{"hop_length": 160, "input": "log_mel", "spec_augment": false, "targets": ["first syllable"], "cond_dropout": 0.1, "moe": "soft", "kv_group_size": 2, "num_experts": 8, "shared_expert": false, "nesterov": true, "batch_size": 256, "epochs": 74.1, "final_lr_fraction": 0.1, "weight_decay": 0.2}
Rows from block 3, named by matrix and row number. Each number is 128 + 24 x the weight over its row's rms, rounded and kept within 0 to 255. All counts start at 0. Numbers have three digits each. After the name is the row's rms in percent of the matrix's.
# v: attention value (model.blocks.3.attn.v.weight, 160x320), inputs 107-213
v.54 105:132178141101136131126099075130121133128124138152117141130128092134086138127121110140138169132112166136126180117107106126114109128136116131154046108136127124134130151137149131111131129112120099160178124124167132137115119165112111122179120093113132102135166134128109138089112160094079133102097081165102105105129100107122141
v.55 103:137117121106112092140144136146136121122125130106133063146118118124096171135130115142138110129157156093117141155140154164125147123150154112140114142122116137139115101125124148159151141177136105141087146154128174123179115124126137113115188125109150132143129136131119110127141124107116130152108144076137147122120152147147101
v.56 102:154164160122141151118086109123124141112140109137116093125127136121116142117104114154144106143139089083141108134070136179109138121087120133098135191119133141124116127133142136133076125153093144116137112090119140129114134131102123133087104116162146181124084149134168157063121164196140111132052145145125141119134102142132162
v.57 107:087144172149172100117175128108116131124148136154137128104130172170109088117091133164119115140166075084137126133154121066133120140111115130174093129126156134144127130118129128129045130115147152125103094092151162145133146140135122140102162098148117129147119120134113088109120095157094155114185143156111160129122154167104092
v.58 096:141138163113124142122005139139114110109129137116107139116120172101191109098079110122127105135133104116139124139101153153117115148152196119140083178108139117128143177133083112138120128148112153075129123127185091112143113121130157109069151128104131162140133130143128108166165147133121126185128079151149106105129101141115151
v.59 107:143165115131102080129159164130147134118128134146143154146128121065179131128174146122124155129080140083134130131082077119135140119113146117108161157119165098143096153129096125134115144123120132108123160113108139131113142124118092120110116153163134143129153114138119129145118151119131139100176137143115162104109158127124102
v.60 108:125122139112113066129167127171155140112118126120148140113134146161122099112160097089139146138150152073121099133081147143121126136150155112123088146144104161137138101135136125098119134145123112131143124134149097109210123146128160128175110130123129085122142121124136188161159152119121135087150170098110115131127087129139148
v.61 103:163125146097123130123131172114099132157149126097136147093116140127138153092148126159111118120100142080127083174101142120140151128098126140127131092128124135128151161128133125134176122098104133154132141113073136129086119112105137126115153140164140164128162134143124172148124132168093137138138134165136132135140136164140119
v.62 100:149085135117129148134122120128135112101139135142124105142125147158189106142149142105120122128116054085126138161107181156124120113074160140144153116131100146121120125125104107145156121158121137109108137147071132125161135149129116126159100093101130160143151121140133101166143125122148142141125126098113091133110118116112146
v.63 101:134091195142160143117126107114088130149144106116137084127130132130112134180110118120132111130157153149108100125097084080136113122143080141126114070143158153122151114127092177124133134103104137151131095111112127145118129173128138135164113170148130153159123135114105161148150113125105118109103108117139096153138140100125166
v.64 107:111134098155099099152119124133132141082128148135123122136129089107189136124114131119093116136101128112140158145116126115086137135142118098119091191117139112138153121121134068117130144107119125127142065100145147129138121105121143114111176118091149126126103115115174086155117106160078127125138145135137123103133124088127157
v.65 099:146133139135102110121077118125097132139134116130141162122130147107097147143085102132120129123120096102144169131099170158142153142129157106143091131153137126123098125130171167111142117131120126107103171108124135127102150123153139096167145035123131062130159126119154136173128109085085106138147135144099116133096163144111120
v.66 112:112118132147110137141123094122140152089134135136151139123139121164076152126161142140136200116133100158131154167144170127117117143127128133084140134145131172131115155125152073105096124126147165124108141090111158143081114106139111135112111126082121114119162118108128131157133125112136072175119153125100156179131137132113126
v.67 099:123120104116086076120128107124106124127162127134109162182135098155134112099126102161144099123126197094138139119184153131120122098116079128106130135124128168142133151117145136146127128170119123128111113113106135126119115131082098110109127155141104160108135137139128140117123143120161103102126103101116141182134156085120122
v.68 104:112117128147122149141141120101139133144148120139129133189137120119188135142083140136120147122148143154152130083098119118155142160082049141144113146141125144126113136130134108122183114147127103160152148128147124135043127135118123135150085157147104112141091127120113079096118138162088139144142117131132132126104107089116119
v.69 109:129107133119124119120138136147126102166126136124132141169124083155077075168135087087148108114133131164139177099038099139130130145116102117197105112117158102143098127118113192126162121100133142125103114171160115134111122135089145152161123135147123139127135134150075116075144173153126158104131175168130113141154117127153134
v.70 102:109131122121112129104167124111109133129102110138112139149138170130090121129170087157117129123105152080133147118114085169113094118073119105099116106139117098139144088129121150104159118165120145128095101141198150142117109145152120117116150094117116097136109130144112107136102124079134100164128111152176102088144106151148101
v.71 099:188146127132169143134134121109101133115130127134140057118117157113170096117182136121141114121125199131130112111074115108105129127132076130129117128108150137136139144124151117127180132117102137126146098150121149109144138135129119100061113104120131122109127135138093149169128144071131103099115096176118150183132135126136127
v.72 104:124154122099147109132120140112099121107117121109138119112120158106175154150129131147143129127143101157127136153105079150125128114106154114158160169128124116127135160137144149134145131149109110147129165126113113131108117174174130112118183118170132144126078115133178172111137147104120117116102155123099148136134140115139135
v.73 101:101137142177136137118132089110142113137117141125123138111124097111131152131089140112112188136125179087118110163100166148151135120116096124098077126143063172100138102141144118154151130121143099148158117175065138098156138131093129126142126147141139138153154134130165164152103116179165149165134095110218129165127126139106121
v.74 104:105093144165211109141125131131144162125129130146097123118143181099142103132093120171142137130139088073124119112122120138105115146119056130110136167138154144146122137122167156118168125111151152080119139071095130151113127143163145111072103129142127123144105118114148133115125102159109118133092102108120093160131132102104116
v.75 110:107119148101145127145122149135110151075140115147123097138142130099091119167118110133139127121145116172147150116138157110127132145144130139148101154139134090138112110132127149133136127135152131092132154170133117127097133105134142115131170132104131120122201121147096113171148100115103131107126134107153106140092124115111090
v.76 111:099122106117149117133092128139134117118139113105123139139134130141116091144139101123102088119126115136147143128099144143120114150173093134189154093126090086139094139131134121090164138073138078138147117122046112155139138136129134121087096144124124121134132125139178132120105106137184140150110131079101122097141121137161128
v.77 103:125126139107105102122111129113120123122133124125147086201120118162140106126129118135112093111111134176147160126133181138144125125142132120220054109130133114130092124142110123122133122126157139133097149140099069108111116090115141157122121127169104136131126117131096099092129137099134121147127127135122142151120082125140131
v.78 110:165135174125126077122137098134163111123088147123122148158126126118122096168125120124133157136170145109123110131089092118132140118120132118141137103157173142106098128111106153148092135157104134112111166078161103113148127135147126148115188143144140157113139138140158144121122080137168115156154082111094113171128086101122110
v.79 111:133120135115086137131123128133141136054121131126133084107143132143132082128209105097112107129115094161145158072136124119146165152154137138166110162149132131127111092123127173120147112127101102124150153090142124128099135122106115159082096097109132149124179118111175098144135135173103118134091120122141113097114171090116114
v.80 100:161127124125131154124136157141112125100116138123143162121112131096156132187103107143127106118125050176123149169154110132126147110094161142105151112143103092124103090140151082121095139096143125137128181119052098102149126131122137109143146100157140089122162134129136116125144131131134120068133087153176138111114134116136167
v.81 099:120150166125174123131123125134123134160100127108117162137154157086114114161151133129122129120158121101154148161167121094129112139127128119113132104118165112127123143120082112125158149105146114116118128119128108149150148129150098127108125093145112100122153115142106167097109155112095105117168069130067122072101124090146138
v.82 103:081147128181123120129127159129174141120121137095123116120137153133168108125147121135139118125162125091140124107076136147135139129144152149138122131112096113124125126127144117130125129075129149084136103148099183158092128119143165128126152143138145143114038117129136114109152162136155113147155080170116112110133102122139094
v.83 098:121101117115142139131069127124149138105124111156158160082119165138149174141149097139132136128103137153148124140157148092145149128161222141142130111110124148127108135130104134146135120121134152115135106074169116138144137139099111139149118103085129074096129140129135159159168113120159141109111136108101101122093111118138157
v.84 103:129130136123113143117171122127153114041110131152118122155130143142097091117186140138108140134122111195147187113134093122140133118148119130147115112114059097125148082130130156109158136146124141119103117139136132156122121155124135132167100115139116100116093130137121153145139161075129126116101105094082143086145081136137131
v.85 105:144102173109124112135102113117084134140105130120145084139150127169123132136125140129120146120108132129137077100090129128106102152114142111132144103146203180101144136119072117139113142113092156093103114153158095145157141144134182128141133133170129136124086124133125156159119126140148114108171126134093109158103121152122130
v.86 099:125104143151131166117077133140139118173104117107141106162143138100155148120068165112157128134111153154131085122143156102138118160154119129086122140111100106122125160116156139127212128123142100113185095154154132140096122092149132132126122129155119156133115122123152129127114120149132129170104096139151135091117109133132148
v.87 101:138142167123162060114112061133100135080133110130127151158130121126128116137158138135125119143105100139118138149118148157131135124139063133163117096125152085124135127128106116121090138132117104150075121095125073175133127137111159158115099146144137115151120131128116115164136138155136156170116124137081130145112069103111109
v.88 110:121108101112135091126127131109128139148123113109107157135130143118158120123112117140121174118115126096125188141143149147158122140142130126085169155124178160120103145144131153102179129142112179103100177115132133119171128119139125133084094065140118169131151143133142079151102110076111152151141092174138130152139112091122120
v.89 101:103159100129127114135105127130105127114146125148112115120118122120056085105140108134110142150120111171125143127122113119134134111166145120139118149124173141133117152138131153138044139119145204107152128094132168121073127108143105116105160127114135119128108134137125109090141120138113140113130144156156114133151142160127145
v.90 098:094154121162082113138114140116104136110142149120102148160123143124106112188108121132113149136169132095134103103140057098108126086132142127161147084111152139135084142139165143120096140116131138101114165173149147137146140135146150139095147121129139137101108122129102140105123170108145125168108108119137136150142169121158085
v.91 112:094106177140139121142103143155122138148150125095120105151143129127126147100099162124121169120137126114141127100126132161142141139133162123096120140107146129097123145120112096140102126105103107127123128137155098137094123159133143120116138145111121097105129121138138110127138112105130155114140145121131135105118107126132166
v.92 105:128088113150101101130158121142089127148106145128131146128131106147135117154097149102129143127114142082127125088113139134139115136127090148110196092117140165108091099125144106133140116162143170136147162145114116127096118154125179137146066129150128171123096128133106144106131114109159104138169097116176137189085109115125134
v.93 107:131164190127094081129128148135106125129155126124123149106125135127101103162120135153140134118162138142129188194125122123122113118160170146136124104118080092146149110125147147124083134172110172109121192160158097098149121146099141133129154134142133133146092119117120134109162110156099140131119117140078131152143120142121138
v.94 099:120166126148109166142119133100101129162131119139138121135128100139128127113150157108130141136106132167135100109153146100111146082126130156118102179130097108139148120128121138144117140096129100179160100125147127152152148115104121130129163088086126147140098095132119130184143139064102148125120131152156165136128118086128117
v.95 103:114167149179075082119159098154142130093142139147108119108118157131100114156117105109154152144155157144145114139124128162114138094125110128099096109115136179120132151131121123141168141077142116156142176089133136102165147148108146126109173108137141098124132118132158112079144115119113109131126138118112125145116136138150152
v.96 099:126138124122132120154096141132139131117138131103123144173137120116118141140123129148123187108132081160125145115185097167150157120128182131110098125122120129123151129124142129108060118121111160144178142165143148128115141127150089143163102159107146135113147137117115129156106124095086165126099155157095105127116108087142141
v.97 101:134089160089136145103153142119095124101144162130117137168146138160094122133077128109128159139129148092142104111103113137154101163098150120118102135101125130103146116105153152126118123109148150117084098137137165141125109138104133124152092102097109131139121146120111145095150147133084137129141125118124120134112117073135127
v.98 104:137153086132056115158123108128114116084135148152118154116123160092128104125169122145127135094114138159132140127127150183093167103117138116121136097155093099160140102121171146091105141108120130174064134122084156120118139130130099133172164095171147108130195104123133140132157144121089134090130131136072118131145169148142112
v.99 102:124108147122116146119079117121125120098140140120127160121131140122113149151097141071129159127153123140154096140128140115146098151088126134107125061131145127146107114117101126140166128132119136124175122131145130108125091133151127137147098119109089155116158147133122131137170115132145105136138143139120142143098098130154125
v.100 105:091103109141177145141128123116157136131167124110120098139108104128179118145107129097147170152156100156136081137145107152167118126183150130147122085071165150129131125130099174173129135089124106123109121178129102164134137119122118117122142159154113137140157116141131133123120149141137150122127107138126164136052149147102127
v.101 093:117144133128106145146130099133110123098122132151125102162135114123076137122130137138143146096107117091106145126109085117144110137141123146092087129159078123141153118122177106069129122130153087118141110159194132119095123125128148125130153164160147141136091137100121137131140106134148176173086132126160133079212137136138139
v.102 096:116122155126033095140130130131125104167173144184117130107112143112110099133054139118111152118127162113133135126097134109092176056154187126117110134190118107111122118118116126105118124127125099158153134129135138119144150117099146140130178132090179129109092119121120118135186106165150148095149134134129148130136111104145167
v.103 102:112118094128094140137117113114122135153131105140126136122105142110172133129134114137143108120143110104118137152121099104149116105115121145133163123171123098152091146127169116139113120131140140140107142127116146116075133113170101117086112105143178152138147114097128102098147142127153142121142047131122147128165122116118132
v.104 102:101146148097105091079143111134097118117105107156165127121134119086133123127156116142139139167133105112115128155154138132120112127110139105118070122179160159145106109126130092141121124173145146115114139140145138092155099119121150160137150094138115144123182158116144168124128156107113071126116154119137147063103154132111119
v.105 101:132134171139161113147096140156135112098161154163134118117121122162151171124151174128138097080140115158136129101098131102146145158130094105155091112157152161101135109137119117139085137121164132164147103104117106111119124133114115121137141126121127102147137112122134140120124172154150167130155130143082175165125151164131116
v.106 100:123133149142125089116146098128110108121101099120138134143126152151074112152133106137130114141140136153132112121130125119094090132054131115101115137113143130163174120119127145155122117148136110163138099140125132151096144109106093116132121159125154098169118098141096087111109118115097109151118189111124105065107123083110119
v.107 105:115118173143148098109123118132113134123133120119123128133121138147127140131140133139131112172158125134149146122118161147141113103137167132142105118074092099130094111123110122162169126106137087130129130098135129116152121141121125143092104158125122126084130143141136109142140123148148122141136142092132155085091121123129164
v.108 097:118132121106141121129122182135170132106094142122137144101137141141118136146131164155127088126140105120130110145095089146150109157114186111162105054112130133122141098130149173107114120139133139115137124135162128099178136115099126130114169146105119109141130124145114143134087166123139118151138133132111142146156154144148124
v.109 102:131162161114081127077106106141113112098154134107111153129116155109143085140161141146138102141155127105116112160124063096101109119129106094126116078134134115140124127144129125121098128132132108077083135104059094118132105140121150114126106131136103121142115145150112152107133136166136117151094080115099133139170114141122116
v.110 108:132134119153149087105148080099140130139170120132139139137111142131077098140116150113162154145162169111148151083137124145154126139150095110137094140099179124162059105131148128153119127123113177128138139107136133138115107142122146123123120184095115146123070141123098075109113112137112119119142116173116119176147118120111156
v.111 098:120139159143109146163146113139123125092120170161116128146129105127140135149165113152128161098152185113165121118144108113128160103117122131135094164126135129105137154139106157123134137122140086133131143164133120103113139138118136122156191132126096173115078101129137096098136160092128163108126139154103128151132088094141123
v.112 096:131120140137159150127154141144131129103116120140156119136126097152117117138095116136126112112138163116136182085152161125136124127137111115181095109127038105126150063139106121128141122148130111126152120118091129127212122123116141120125119127109119098150150122134106113130124152089082135100108106102146157145123128109131134